Rows from block 7, named by matrix and row number. Rows with one number belong to one channel. Each number is 200 + 40 x the weight over its row's rms, rounded and kept within 0 to 999. All counts start at 0. After the name is the row's rms in percent of the matrix's.
# convs0: first 3x3 conv (model.decb.0.1.convs.0.weight, 96x96x3x3), inputs 7-13, a 3x3 kernel for each
# convs1: second 3x3 conv (model.decb.0.1.convs.1.weight, 96x96x3x3, transposed), outputs 7-13, a 3x3 kernel for each
convs0.4,087,182,192,129,149,197,172,230,201,241,159,219,227,221,232,237,237,203,205,238,224,190,256,207,164,212,276,242,187,189,190,104,121,267,193,144,216,228,275,177,213,235,143,241,195,190,194,264,269,278,170,188,209,143,187,275,190,192,186,183,252,212,205,184
convs0.5,123,223,254,244,214,186,163,230,191,171,150,155,164,171,183,182,128,140,154,244,238,218,223,196,179,196,185,185,209,250,182,199,206,177,169,168,164,144,106,186,76,45,102,92,86,95,165,190,199,162,207,197,224,217,222,168,165,233,171,189,255,251,266,265
convs0.6,066,237,236,162,217,244,251,233,178,262,183,199,173,206,167,184,227,163,157,157,208,194,169,356,198,190,316,262,173,214,192,192,223,218,161,170,212,213,220,213,262,250,208,194,222,192,189,235,105,227,279,160,150,243,178,181,194,176,161,233,236,185,236,201
convs0.7,089,79,121,161,105,112,94,207,187,210,211,204,247,225,223,245,207,245,225,206,270,219,239,224,237,215,228,241,122,165,205,148,133,249,169,201,261,254,219,224,249,219,220,249,188,209,254,344,232,197,231,293,251,191,231,137,228,142,239,285,185,201,141,139
convs0.8,101,137,160,167,116,204,204,165,196,178,177,178,191,194,196,186,208,182,183,208,180,121,238,0,93,201,118,163,176,238,209,166,201,165,204,228,218,203,202,206,213,191,190,207,175,218,174,195,190,227,168,191,181,199,183,234,181,164,203,158,233,231,243,191
convs0.9,093,218,199,279,196,154,236,169,198,233,203,211,233,192,171,205,200,205,201,212,164,123,221,167,195,257,219,205,137,116,190,158,181,185,226,152,138,176,237,237,191,193,101,180,214,176,227,197,276,169,110,193,252,197,131,231,193,231,127,19,274,239,214,238
convs0.10,080,247,264,268,206,265,211,168,180,194,198,189,166,212,208,203,204,210,176,207,172,196,156,248,241,109,214,229,208,196,184,162,193,205,161,155,208,176,221,206,117,151,213,222,230,212,228,185,206,207,221,242,251,214,185,195,97,169,202,193,130,190,206,158
convs0.11,118,196,224,193,205,236,248,222,212,216,140,163,133,127,157,137,138,156,126,206,214,211,215,248,239,273,287,263,191,183,167,198,155,234,192,181,220,196,210,210,187,175,200,165,152,161,206,201,180,228,247,253,217,228,213,232,245,177,171,154,138,84,91,157
convs0.12,089,204,277,150,186,226,229,248,227,210,200,163,179,203,221,229,194,193,197,200,258,221,228,263,237,225,201,187,139,186,220,188,188,173,177,158,197,248,173,234,153,277,174,167,288,224,166,185,207,159,227,115,198,248,182,237,213,228,182,302,190,159,321,235
convs0.13,101,218,159,210,186,184,206,255,218,204,216,178,194,218,187,220,222,163,206,221,265,220,266,222,103,222,257,120,193,183,155,211,103,174,273,163,148,199,158,214,191,178,202,185,267,200,168,254,236,223,147,166,269,234,263,256,175,155,318,248,257,244,105,162
convs0.14,117,225,139,220,254,203,123,163,195,209,193,185,212,163,210,179,172,185,216,150,224,225,150,164,143,213,196,228,230,287,194,203,211,142,138,187,216,211,212,185,200,225,208,193,176,164,170,237,231,164,236,291,174,152,205,192,146,191,249,231,164,190,246,279
convs0.15,093,277,260,256,175,184,130,173,199,212,204,174,193,170,213,144,194,214,165,260,216,144,185,189,201,211,129,138,196,245,230,109,260,205,212,245,234,201,223,206,197,169,201,199,189,235,146,199,228,253,205,266,237,197,182,232,186,158,204,216,216,233,222,266
convs0.16,094,228,206,193,232,161,213,219,178,188,214,223,221,244,238,233,219,226,210,222,194,195,248,211,219,194,208,170,184,229,167,216,210,169,227,213,195,171,202,220,197,235,175,128,193,196,202,195,163,208,205,177,199,213,200,202,154,198,226,94,151,149,21,144
convs0.17,088,196,215,180,151,183,154,141,189,124,237,211,221,225,212,237,211,201,228,165,193,193,207,250,215,199,227,176,163,201,186,193,204,167,182,219,209,174,120,172,158,190,187,161,194,191,187,201,223,245,267,255,178,262,264,240,251,216,256,299,292,249,241,230
convs0.18,083,132,150,109,120,139,167,251,157,260,187,170,151,209,229,203,212,202,183,196,151,237,200,134,253,151,107,155,120,102,189,73,171,213,160,62,249,198,164,217,205,196,183,191,251,151,175,332,203,222,175,257,198,251,188,182,189,126,191,176,172,201,155,230
convs0.19,157,195,200,215,181,201,160,217,194,174,159,161,180,103,74,95,92,89,121,222,251,200,210,222,202,207,233,200,204,228,203,218,214,192,193,158,182,179,152,211,144,119,148,146,119,142,268,247,227,225,250,234,219,227,234,199,188,218,187,195,200,209,172,193
convs0.20,087,183,249,172,197,97,105,253,176,204,194,214,196,213,232,211,197,216,222,225,111,171,193,242,121,167,247,113,165,177,155,218,191,240,171,89,256,177,206,205,189,275,237,261,229,215,198,161,147,131,206,213,227,273,162,206,152,193,151,162,212,327,233,204
convs0.21,081,280,270,187,185,167,196,235,260,130,179,208,209,232,225,200,194,164,222,242,239,183,234,215,186,215,211,139,208,242,165,225,276,165,211,231,212,194,187,214,125,196,226,127,238,200,221,130,112,215,164,204,199,185,202,196,219,113,241,201,182,192,170,184
convs0.22,088,206,187,199,202,204,196,186,192,173,169,162,199,171,178,208,191,160,190,211,170,174,177,254,209,186,258,211,179,203,195,184,221,194,187,295,225,202,222,231,209,317,188,198,207,215,255,233,255,169,176,212,195,181,184,185,155,174,207,287,260,145,234,194
convs0.23,096,220,163,211,164,181,245,150,203,225,210,204,186,217,195,180,190,209,216,134,210,245,208,246,221,180,233,254,177,203,226,116,107,204,170,170,138,205,166,166,204,205,203,165,261,206,213,220,195,186,232,202,218,237,214,165,222,190,220,247,154,86,97,173
convs0.24,111,185,204,228,251,241,190,244,220,163,188,160,246,217,180,163,203,192,209,216,82,161,197,201,64,232,143,134,154,195,198,221,263,156,215,161,165,207,142,173,171,292,200,187,123,238,214,213,183,123,238,260,125,134,182,165,162,245,250,149,266,245,215,239
convs0.25,126,224,192,171,218,189,174,199,190,166,156,145,166,128,134,133,132,138,136,199,180,207,231,248,260,254,262,225,252,223,175,260,210,161,200,188,198,198,213,230,86,88,163,85,80,94,277,166,211,194,164,187,132,159,198,263,193,233,248,172,198,247,148,199
convs0.26,100,182,172,184,170,250,206,229,252,133,166,187,233,160,189,202,181,238,222,224,232,216,231,292,274,151,125,185,191,201,178,260,223,164,292,202,219,188,211,167,188,224,176,204,196,196,103,159,240,164,193,222,174,235,245,217,189,230,210,179,205,177,198,153
convs0.27,082,291,154,147,310,245,197,196,172,175,238,235,221,270,248,214,202,211,201,163,133,207,194,63,253,138,105,236,243,94,214,240,219,212,176,223,214,179,122,213,180,268,188,174,152,151,182,264,254,185,163,214,198,173,184,172,156,156,157,110,227,187,174,225
convs0.28,095,244,196,152,244,132,122,198,170,159,215,185,175,213,194,215,173,189,222,201,222,262,175,217,288,192,233,194,244,226,188,247,96,116,171,142,193,187,189,192,161,187,302,176,261,251,183,191,189,235,207,257,198,210,191,193,212,167,251,142,140,259,188,184
convs0.29,081,229,254,237,201,228,242,196,208,238,194,200,224,207,211,245,220,183,217,229,195,188,237,273,172,198,251,200,149,273,200,194,260,245,186,194,171,232,233,180,252,279,225,216,251,201,191,118,241,190,204,149,202,175,181,127,178,208,96,265,223,228,301,222
convs0.30,081,165,178,168,264,186,193,254,242,140,182,196,201,184,216,224,177,180,169,175,232,173,209,240,188,142,195,223,240,173,249,229,98,154,203,222,167,220,222,190,218,169,179,160,193,154,159,239,237,257,216,205,165,179,221,215,244,121,291,274,181,294,302,247
convs0.31,124,204,194,133,240,144,82,230,196,145,163,140,152,145,126,152,127,128,117,257,348,238,248,279,205,206,213,199,203,173,182,201,202,201,220,193,202,226,219,213,255,226,266,191,185,202,186,222,178,160,130,125,183,173,173,236,215,184,195,226,212,197,204,227
convs0.32,084,256,217,197,244,284,260,139,231,261,230,162,197,209,195,208,197,160,201,199,198,230,179,258,162,163,165,190,214,201,221,210,310,226,210,167,207,182,187,227,182,261,194,173,240,205,211,243,161,216,276,247,166,214,173,187,298,211,210,144,250,136,218,251
convs0.33,094,200,196,250,219,263,223,275,182,207,195,202,211,156,154,214,158,147,195,166,203,208,201,245,197,151,179,230,205,198,176,234,162,184,222,138,230,184,192,152,172,163,192,223,233,201,182,197,196,133,247,198,211,228,244,230,197,222,241,197,163,220,220,197
convs0.34,102,188,207,183,161,127,235,213,251,214,167,224,178,174,137,183,214,224,191,212,177,207,245,272,176,195,147,170,204,99,239,136,181,178,191,200,170,207,159,213,197,296,177,173,117,204,186,175,221,155,183,177,236,178,223,270,325,168,110,41,246,202,167,228
convs0.35,087,158,189,230,202,162,222,210,256,262,232,193,207,244,163,211,171,187,213,207,194,232,280,190,127,246,234,192,249,179,204,223,146,113,148,244,192,195,194,165,170,46,193,225,195,246,244,258,171,189,245,215,247,215,231,188,166,212,153,144,192,112,171,203
convs0.36,127,209,220,234,164,207,255,193,215,270,178,165,164,156,159,160,162,158,148,185,187,273,192,190,200,232,165,161,205,245,177,222,240,153,163,134,179,209,171,110,202,116,84,123,111,122,267,215,197,207,213,237,192,239,244,147,215,203,232,276,278,212,177,225
convs0.37,098,246,280,222,208,272,164,169,114,218,179,181,183,210,223,212,191,239,203,210,203,162,249,209,130,163,207,193,208,170,217,231,146,176,258,146,209,245,194,219,156,243,191,239,154,214,222,187,225,132,242,199,188,215,147,133,232,170,20,120,209,208,187,182
convs0.38,090,216,161,235,256,289,247,173,225,166,200,214,190,163,174,180,215,207,179,232,242,204,105,72,340,132,161,294,175,236,254,218,272,167,65,155,250,191,240,209,150,193,209,222,204,216,149,233,213,155,164,202,203,198,190,222,173,204,254,168,166,153,201,211
convs0.39,081,260,163,199,210,209,199,191,222,212,217,165,162,260,295,273,243,257,260,191,197,118,224,103,174,224,189,109,199,191,207,189,167,107,122,236,243,117,171,228,170,198,181,225,171,157,189,256,221,218,128,222,166,181,159,151,242,116,253,332,178,201,288,246
convs0.40,086,300,280,201,290,208,167,224,220,192,193,204,167,220,252,189,201,180,195,220,193,184,202,210,260,225,217,221,149,148,204,192,150,132,175,213,250,173,198,239,124,157,251,195,202,228,195,217,207,209,218,151,222,215,202,165,178,157,248,215,200,180,263,206
convs0.41,072,210,249,219,187,251,197,156,243,219,202,184,166,177,212,189,162,245,216,208,221,212,189,214,216,179,220,185,212,213,194,172,265,189,178,255,166,196,223,207,178,253,190,229,243,251,179,208,163,253,184,200,165,207,238,208,201,202,213,192,143,216,320,210
convs0.42,094,199,183,200,270,237,182,200,199,182,202,199,218,187,154,159,139,192,194,178,199,205,246,31,241,194,134,228,160,249,253,277,197,244,180,189,227,247,202,178,139,175,195,218,200,187,140,185,182,118,189,215,224,201,223,231,175,187,264,172,147,268,180,223
convs0.43,094,275,238,192,197,290,265,284,184,149,226,226,228,265,187,226,218,245,213,168,193,195,247,289,164,194,175,169,214,253,182,238,69,152,326,247,184,139,251,215,195,109,206,172,146,193,188,222,58,260,186,138,251,208,190,261,206,190,254,209,150,228,197,150
convs0.44,097,123,155,202,137,201,147,285,253,188,194,215,214,187,211,197,204,191,207,220,234,223,194,208,214,281,181,245,195,163,189,212,196,232,164,212,195,177,184,220,259,151,233,198,182,206,210,219,200,168,241,221,174,70,168,136,196,220,160,150,229,217,208,226
convs0.45,101,207,146,189,239,144,231,270,81,178,222,226,200,151,0,217,186,137,242,194,159,210,185,259,226,132,202,192,245,252,195,214,75,205,214,186,237,202,208,201,193,121,198,178,148,214,207,196,211,228,230,186,197,218,228,151,148,198,210,263,185,149,171,195
convs0.46,102,191,184,214,95,195,165,197,230,223,213,225,167,247,224,213,227,235,208,170,317,197,163,253,101,208,191,153,187,226,183,109,215,235,186,194,181,189,238,207,162,277,207,209,182,161,163,269,213,217,262,235,218,211,192,222,195,179,259,209,199,241,185,210
convs0.47,119,182,196,169,231,148,189,227,169,207,191,195,188,166,224,167,222,221,193,140,213,163,193,266,209,232,215,200,276,192,230,234,0,201,227,203,257,191,292,216,198,255,222,213,159,204,165,194,201,170,265,230,188,193,240,208,175,209,239,83,223,180,191,224
convs0.48,095,233,193,259,156,262,325,182,236,238,201,209,219,180,194,202,192,212,203,149,190,239,154,173,258,236,221,229,215,137,211,185,226,175,148,172,179,229,201,195,220,171,222,241,219,223,183,214,223,163,62,140,208,232,159,164,258,242,165,205,218,192,209,192
convs0.49,102,195,266,185,200,114,170,177,158,138,174,167,190,149,153,188,165,170,222,200,136,179,187,1,207,246,135,180,208,238,171,230,232,197,207,238,122,217,200,115,194,176,250,202,217,246,169,251,169,163,199,154,202,143,207,206,225,251,146,292,179,178,217,172
convs0.50,099,271,237,183,189,215,154,109,190,175,206,226,167,218,188,170,205,214,223,216,228,131,260,158,117,258,133,215,247,163,198,277,56,164,226,252,141,221,182,209,250,115,199,225,192,204,159,163,190,167,163,201,119,130,183,184,209,207,236,167,164,223,113,125
convs0.51,133,231,228,164,183,197,158,174,205,183,156,152,141,141,145,132,145,137,122,196,187,214,213,181,217,183,179,191,199,188,131,213,194,90,203,237,254,206,194,144,141,134,144,122,100,121,227,225,168,177,207,191,192,237,229,215,200,120,214,217,170,221,187,214
convs0.52,088,147,208,226,217,189,160,193,213,201,206,204,180,251,213,202,222,187,193,156,173,193,171,165,242,258,152,250,148,216,214,95,151,248,182,234,230,148,97,200,277,132,122,177,159,186,154,193,199,272,296,203,246,198,200,181,231,158,152,204,228,251,232,205
convs0.53,091,217,154,182,225,162,197,157,179,261,167,174,192,242,221,204,180,202,183,155,172,233,249,242,146,201,277,156,195,213,181,219,169,223,190,175,197,194,210,182,154,199,220,244,247,191,194,195,218,137,217,182,243,237,217,149,149,206,284,169,164,229,243,162
convs0.54,089,205,179,163,261,238,191,212,164,184,193,156,171,159,146,181,216,163,204,160,216,170,131,200,251,190,212,154,123,214,204,159,258,111,240,206,210,196,260,193,177,54,140,182,165,166,220,222,195,143,89,197,180,198,209,224,207,207,215,124,207,205,164,228
convs0.55,066,140,214,233,259,267,185,181,157,210,187,220,230,240,268,213,197,222,232,231,153,265,242,134,187,224,149,190,221,222,215,259,258,233,203,230,190,221,205,162,129,138,237,161,199,177,181,186,218,123,251,226,204,179,207,121,173,236,311,180,136,40,141,154
convs0.56,100,199,278,154,158,207,164,137,204,199,185,222,204,197,215,179,196,198,219,222,188,147,263,149,236,201,114,232,202,251,248,117,340,199,136,168,242,175,183,194,210,225,216,225,206,216,243,204,174,251,278,185,182,243,166,166,214,232,145,202,236,193,127,173
convs1.4,096,202,186,201,213,205,168,230,213,171,187,168,194,214,168,181,185,158,219,207,226,207,269,242,183,176,221,196,226,177,152,177,236,121,170,253,202,259,198,119,217,170,188,205,262,142,232,201,171,207,225,44,154,160,151,259,215,172,192,230,237,159,239,258
convs1.5,109,228,221,221,182,182,171,196,178,227,232,196,237,207,181,228,220,235,217,178,268,166,166,239,171,178,216,160,191,229,153,197,212,181,195,234,180,239,194,216,233,205,239,212,219,237,211,201,209,198,155,156,206,158,186,166,199,127,145,199,177,204,246,253
convs1.6,081,191,210,187,144,202,234,178,243,204,251,207,220,258,226,261,214,238,220,158,143,184,162,167,188,167,177,186,223,202,233,214,75,204,194,154,235,161,232,176,136,137,184,206,217,213,118,176,249,126,254,186,248,147,200,209,205,212,222,226,202,162,154,154
convs1.7,089,219,285,236,213,269,172,165,161,188,139,154,189,174,150,189,221,240,200,172,159,205,135,132,190,242,256,221,221,203,190,232,273,161,268,166,222,271,244,247,262,280,200,226,178,248,193,113,203,162,152,91,105,110,253,235,228,195,252,207,158,197,246,274
convs1.8,121,201,229,174,159,247,219,169,217,201,227,213,202,193,235,218,236,178,183,208,254,228,181,236,302,169,172,206,217,199,219,289,241,203,177,228,201,220,229,226,246,140,156,106,264,153,134,205,233,169,130,226,168,200,276,232,172,265,215,139,209,216,120,180
convs1.9,096,210,214,215,185,179,227,210,324,214,237,199,211,166,182,201,217,193,235,215,236,164,215,29,183,233,167,191,266,181,213,112,177,232,204,256,190,214,301,179,135,199,147,186,205,185,187,214,147,206,113,271,178,232,127,327,260,240,279,136,230,197,172,199
convs1.10,084,191,245,276,195,208,191,197,215,199,208,163,192,201,234,145,204,218,234,180,192,198,120,153,220,119,138,239,211,204,219,234,218,239,231,300,192,263,240,142,167,135,251,235,226,190,264,202,183,292,218,202,220,210,181,205,245,208,193,210,261,244,240,219
convs1.11,094,187,209,188,167,212,151,228,239,178,240,197,227,240,162,200,218,160,173,173,170,144,191,111,62,189,184,116,162,195,197,206,185,200,246,184,140,190,211,132,240,193,115,187,175,171,198,109,193,130,132,198,181,208,266,224,293,268,242,206,174,217,147,143
convs1.12,110,192,182,213,254,313,220,193,203,197,161,178,207,236,180,178,220,184,189,123,162,194,142,240,258,184,174,191,163,274,166,212,325,170,176,200,208,171,95,271,226,172,216,235,243,188,155,192,207,254,250,185,186,188,197,168,215,181,186,232,202,188,150,219
convs1.13,099,163,160,165,162,207,172,208,200,165,199,200,195,197,172,194,179,149,170,214,237,146,176,101,213,169,203,240,190,158,213,208,170,228,215,241,231,187,254,161,118,223,194,191,272,146,157,179,163,175,212,243,198,207,229,218,212,200,188,148,179,180,175,180
convs1.14,116,200,189,206,199,205,145,202,205,161,244,243,207,180,203,162,211,187,224,198,174,208,180,284,191,186,118,208,228,207,179,224,212,213,153,227,189,142,224,177,286,10,276,170,274,221,244,256,222,106,230,171,183,86,122,180,230,154,219,175,196,187,199,215
convs1.15,095,185,178,238,184,128,254,78,179,148,191,205,138,265,206,202,199,258,181,233,206,184,227,207,103,159,258,176,195,209,167,173,248,190,206,79,239,173,133,166,220,224,172,179,280,183,232,71,160,178,301,263,177,129,178,173,229,194,193,154,186,245,256,195
convs1.16,104,127,164,102,167,131,118,173,176,99,182,203,144,185,144,213,139,127,157,191,235,256,215,246,277,245,184,195,172,244,211,190,184,228,188,235,238,237,259,290,238,247,214,234,213,270,149,229,173,180,271,166,199,112,134,177,283,232,207,245,228,259,186,233
convs1.17,074,289,189,232,199,74,143,225,162,184,135,155,143,213,183,183,185,211,156,168,185,198,209,203,258,211,224,214,155,174,240,165,249,233,244,200,244,100,118,191,115,161,155,116,190,176,239,203,287,216,194,224,249,189,209,214,231,223,242,211,213,201,213,196
convs1.18,095,276,301,216,309,269,205,277,208,215,174,157,155,220,170,130,209,166,144,239,246,230,190,197,182,242,227,212,196,217,145,180,251,126,207,144,157,208,297,240,207,253,278,196,126,198,153,211,157,236,174,93,254,203,230,163,194,199,240,181,255,196,192,218
convs1.19,125,158,181,154,187,198,157,241,189,177,149,163,182,162,164,192,186,175,203,273,212,265,264,237,264,190,285,165,235,246,232,177,222,221,208,187,193,171,218,247,164,177,133,201,315,170,229,288,205,213,211,175,252,253,181,239,270,219,222,242,213,220,260,243
convs1.20,102,201,182,159,220,233,205,165,267,249,193,237,258,172,235,231,190,197,236,258,137,240,266,124,310,217,153,205,222,278,222,170,143,145,183,213,196,242,122,123,207,183,203,150,186,175,256,140,233,209,273,148,238,263,269,215,218,186,203,165,185,192,151,212
convs1.21,099,204,131,161,220,181,197,233,220,253,201,225,246,189,194,275,175,151,223,197,160,168,190,248,207,165,148,206,206,207,214,162,177,225,201,219,207,168,274,180,90,274,58,151,267,195,221,169,163,249,193,219,222,135,218,219,171,243,151,95,220,210,166,230
convs1.22,093,129,181,137,160,189,220,116,220,177,184,160,225,170,226,253,230,264,223,245,176,178,254,261,192,229,192,213,200,172,167,144,183,146,165,156,209,236,252,206,213,119,165,223,254,223,195,170,222,223,387,222,278,271,169,215,153,173,145,125,172,177,213,175
convs1.23,100,173,185,195,244,172,251,263,260,247,209,189,210,204,165,166,194,196,196,173,260,226,130,156,192,113,102,178,202,179,197,204,204,203,195,261,289,215,205,191,203,132,125,212,279,277,189,176,147,282,151,240,241,133,195,219,271,212,251,180,229,176,198,135
convs1.24,106,249,208,220,177,207,266,194,185,188,179,170,170,155,174,190,258,278,198,140,180,282,229,155,205,238,231,217,194,159,173,254,174,171,282,142,194,196,181,250,157,193,232,233,172,253,172,299,192,181,216,293,148,187,211,192,219,168,170,111,181,267,189,219
convs1.25,103,219,207,234,209,137,164,222,167,218,240,230,229,252,221,206,227,250,218,220,151,135,191,151,201,109,157,222,221,197,226,225,160,164,224,144,152,258,262,233,241,198,201,234,164,256,194,150,150,166,239,144,178,233,103,182,179,219,153,179,163,205,173,172
convs1.26,105,202,168,204,238,208,277,226,194,192,195,148,232,220,163,234,236,208,202,220,220,207,217,54,160,235,206,189,174,152,178,197,271,177,222,187,210,173,212,197,238,330,262,188,209,203,215,107,221,201,228,189,146,124,281,214,209,209,193,201,173,221,186,214
convs1.27,090,185,217,189,220,258,128,254,265,130,211,220,182,204,237,223,205,130,127,232,238,166,216,251,220,169,164,170,216,204,156,195,199,238,157,196,194,242,204,176,138,221,166,178,261,240,209,224,258,240,270,170,193,241,138,205,206,256,237,260,241,237,234,239
convs1.28,094,179,169,180,164,159,210,180,184,183,219,206,177,200,161,167,232,178,208,189,275,190,148,188,152,134,196,150,198,92,206,172,119,197,180,240,249,144,207,124,138,182,133,99,216,237,213,147,186,227,209,256,246,187,178,191,206,211,222,257,186,195,192,160
convs1.29,082,182,139,190,221,199,209,212,204,249,171,197,219,201,165,244,169,173,211,232,220,168,254,252,180,197,195,128,215,193,258,297,138,188,220,185,259,157,101,170,123,145,168,207,166,226,165,223,200,219,200,200,224,253,235,199,174,244,202,240,149,187,186,200
convs1.30,085,199,214,190,175,154,191,155,72,116,261,174,256,257,189,228,223,221,232,200,150,227,237,207,228,197,261,180,199,255,206,177,215,195,282,232,217,146,175,148,265,218,163,250,111,171,273,238,273,249,148,146,198,206,202,154,196,185,148,172,161,180,179,146
convs1.31,108,196,231,229,157,143,158,250,261,231,226,215,221,187,213,198,169,283,223,193,282,205,175,114,194,157,132,191,178,174,146,186,188,191,214,237,214,194,168,238,181,133,197,191,205,194,250,235,252,169,119,196,241,223,207,141,276,237,153,137,124,201,158,173
convs1.32,094,156,180,185,166,94,200,207,158,212,232,264,239,251,243,223,224,239,228,158,182,252,201,204,210,150,146,108,221,219,136,139,115,153,169,182,203,222,252,145,212,180,200,214,186,160,169,248,222,122,170,164,215,70,188,216,264,195,201,185,209,187,251,202
convs1.33,094,240,209,220,217,188,214,183,175,205,206,235,238,192,177,182,180,203,226,191,198,261,249,284,246,201,217,236,196,193,172,159,177,184,265,199,258,215,304,112,261,123,183,204,223,205,212,212,192,190,201,160,188,188,224,208,97,232,205,139,187,230,217,203
convs1.34,117,148,175,158,190,211,126,195,209,210,190,183,201,209,175,214,177,196,222,219,168,206,158,295,177,167,175,186,155,222,210,251,116,145,228,194,182,213,169,162,207,320,246,266,202,238,184,174,189,172,224,238,156,214,199,206,264,234,211,250,260,192,222,224
convs1.35,089,172,199,272,150,234,193,231,222,191,165,207,200,187,164,213,225,168,202,208,178,194,237,187,270,217,179,301,159,181,169,184,145,152,143,210,192,179,235,253,196,215,235,176,296,210,221,327,185,190,171,170,231,152,237,159,240,197,194,233,167,195,154,204
convs1.36,150,290,211,193,228,227,203,200,166,224,212,196,218,240,185,227,231,221,215,299,281,278,278,205,225,209,165,192,237,168,205,185,192,202,178,232,162,184,278,265,133,227,243,182,209,176,213,168,186,233,204,201,162,217,196,200,229,156,172,232,201,151,196,170
convs1.37,101,247,192,189,247,283,196,145,186,225,146,186,210,199,197,226,233,274,217,187,218,206,180,178,194,214,256,251,241,254,208,248,210,212,212,254,225,208,186,168,182,357,87,167,141,202,163,181,226,183,220,243,213,192,278,288,269,223,166,291,224,189,248,247
convs1.38,093,190,163,144,121,139,211,140,156,220,240,174,166,223,199,211,223,192,188,224,194,274,161,180,254,173,199,219,205,255,212,271,271,95,235,169,188,211,198,215,296,157,245,224,130,238,274,233,188,175,234,192,199,257,229,165,228,206,229,226,236,213,232,181
convs1.39,071,242,246,217,256,225,220,182,180,193,184,166,175,151,135,166,202,190,179,214,223,204,250,240,198,225,204,230,265,299,191,240,248,223,208,214,179,165,228,194,230,171,150,245,174,188,254,230,331,298,281,298,243,213,295,198,160,199,165,181,189,185,198,155
convs1.40,096,179,162,136,148,110,93,137,121,210,159,190,157,170,179,155,164,190,186,226,261,166,229,334,184,188,164,136,205,246,182,163,145,222,220,200,223,186,225,140,172,281,220,185,211,244,208,191,134,256,192,262,205,191,195,252,270,256,285,229,276,217,153,225
convs1.41,096,165,197,208,171,307,193,201,199,206,205,220,193,222,201,166,205,217,205,145,176,190,202,209,184,194,178,203,235,185,193,176,261,202,205,174,217,182,85,289,266,245,204,204,170,210,92,195,203,236,267,188,195,225,175,150,208,174,178,223,218,233,208,244
convs1.42,096,218,219,214,219,171,188,178,147,227,217,209,189,235,143,188,231,162,182,201,222,185,212,102,186,216,194,181,201,177,135,138,238,185,266,208,175,228,88,217,201,281,279,236,101,163,151,241,151,224,55,194,179,208,266,184,166,260,168,303,236,164,197,179
convs1.43,088,192,215,201,177,179,116,179,196,166,178,221,221,138,164,163,148,175,225,167,179,229,124,196,140,173,209,202,172,143,190,204,196,185,223,204,223,211,314,230,199,180,195,140,201,195,237,277,315,204,128,148,282,237,214,155,151,184,172,145,191,171,163,216
convs1.44,087,151,189,138,196,240,105,177,270,227,216,200,179,199,195,181,195,163,226,193,179,186,234,117,285,209,119,204,202,262,165,142,354,190,171,204,186,167,134,275,100,373,67,172,207,221,184,225,238,225,179,302,267,277,232,226,200,228,189,242,166,198,166,231
convs1.45,106,208,203,156,202,143,86,196,208,157,159,284,202,209,221,157,182,227,214,186,154,235,195,167,136,192,124,229,194,224,145,251,192,198,198,210,231,263,172,179,259,154,258,173,258,157,169,238,162,183,201,153,210,186,174,218,305,227,239,293,164,200,212,224
convs1.46,101,178,155,195,159,200,239,209,151,194,195,175,217,178,215,132,212,171,167,229,240,212,220,175,106,222,110,157,216,142,196,163,45,259,210,206,304,206,177,206,136,126,210,170,217,213,93,79,97,299,105,181,160,248,255,180,187,198,208,226,237,191,207,232
convs1.47,100,200,212,208,211,116,168,124,154,137,192,182,190,152,156,220,203,209,208,208,181,193,220,131,214,238,191,256,194,168,199,197,279,221,198,187,238,222,197,209,229,148,204,195,170,188,162,190,224,124,124,229,172,155,127,198,254,208,239,247,214,260,223,197
convs1.48,092,211,191,219,191,289,213,291,322,226,191,195,205,178,194,182,144,145,190,192,225,198,164,133,184,147,189,292,298,179,209,206,234,247,230,257,242,237,186,208,228,199,204,246,241,202,239,215,124,139,186,212,206,336,202,219,220,197,191,303,193,157,206,137
convs1.49,101,201,217,184,253,261,161,261,275,204,205,194,201,202,216,217,175,203,218,235,243,225,190,246,198,171,188,183,178,191,196,244,88,184,153,142,171,181,185,247,188,148,228,263,258,168,166,165,128,328,177,191,302,147,193,208,189,222,186,277,202,180,153,224
convs1.50,105,197,146,161,154,156,119,202,253,202,175,135,197,221,175,236,200,210,231,247,173,223,244,206,199,212,157,221,152,184,195,194,169,182,204,217,243,193,204,184,148,246,240,147,298,225,209,121,226,190,283,136,249,225,280,198,224,207,144,155,168,183,187,222
convs1.51,155,182,208,210,193,256,184,216,218,178,182,188,232,262,166,207,215,196,209,149,214,213,228,268,219,248,201,187,220,172,222,109,112,179,155,182,182,314,134,197,282,136,201,145,170,220,247,170,214,171,120,206,217,181,211,115,311,175,105,288,194,178,221,160
convs1.52,085,249,215,187,178,212,245,222,196,167,169,160,192,204,234,171,211,182,187,231,229,219,215,169,99,193,219,238,248,161,247,189,225,273,203,255,212,242,254,271,148,175,320,225,216,215,191,66,135,215,261,225,188,142,227,251,212,236,189,233,236,197,293,263
convs1.53,111,174,243,205,188,268,254,246,208,213,183,271,208,209,144,168,196,176,216,171,229,155,173,94,162,220,211,207,152,186,294,141,153,223,174,212,187,248,152,201,164,165,169,209,180,195,173,269,176,193,67,192,193,182,230,172,190,203,154,248,218,175,139,198
convs1.54,098,213,250,197,250,224,286,254,269,196,214,153,195,206,183,197,228,211,158,221,201,230,235,214,235,184,220,184,195,122,180,136,164,133,208,183,211,303,155,281,181,88,164,176,272,220,250,89,239,130,341,178,242,208,211,198,193,249,192,121,180,202,270,215
convs1.55,088,217,225,194,186,154,208,147,142,257,231,225,241,232,212,230,227,224,217,199,188,205,282,197,167,211,221,232,214,215,264,167,97,185,250,182,218,178,269,226,211,118,113,197,200,184,136,198,241,290,99,170,175,207,308,193,275,251,265,212,233,233,235,218
convs1.56,101,184,180,150,211,166,135,157,172,186,166,151,242,211,140,224,132,190,186,163,219,234,228,210,316,213,232,207,162,155,208,113,149,144,181,178,200,202,214,247,206,246,88,284,118,237,215,187,203,242,74,196,178,236,146,167,225,191,217,207,108,202,154,197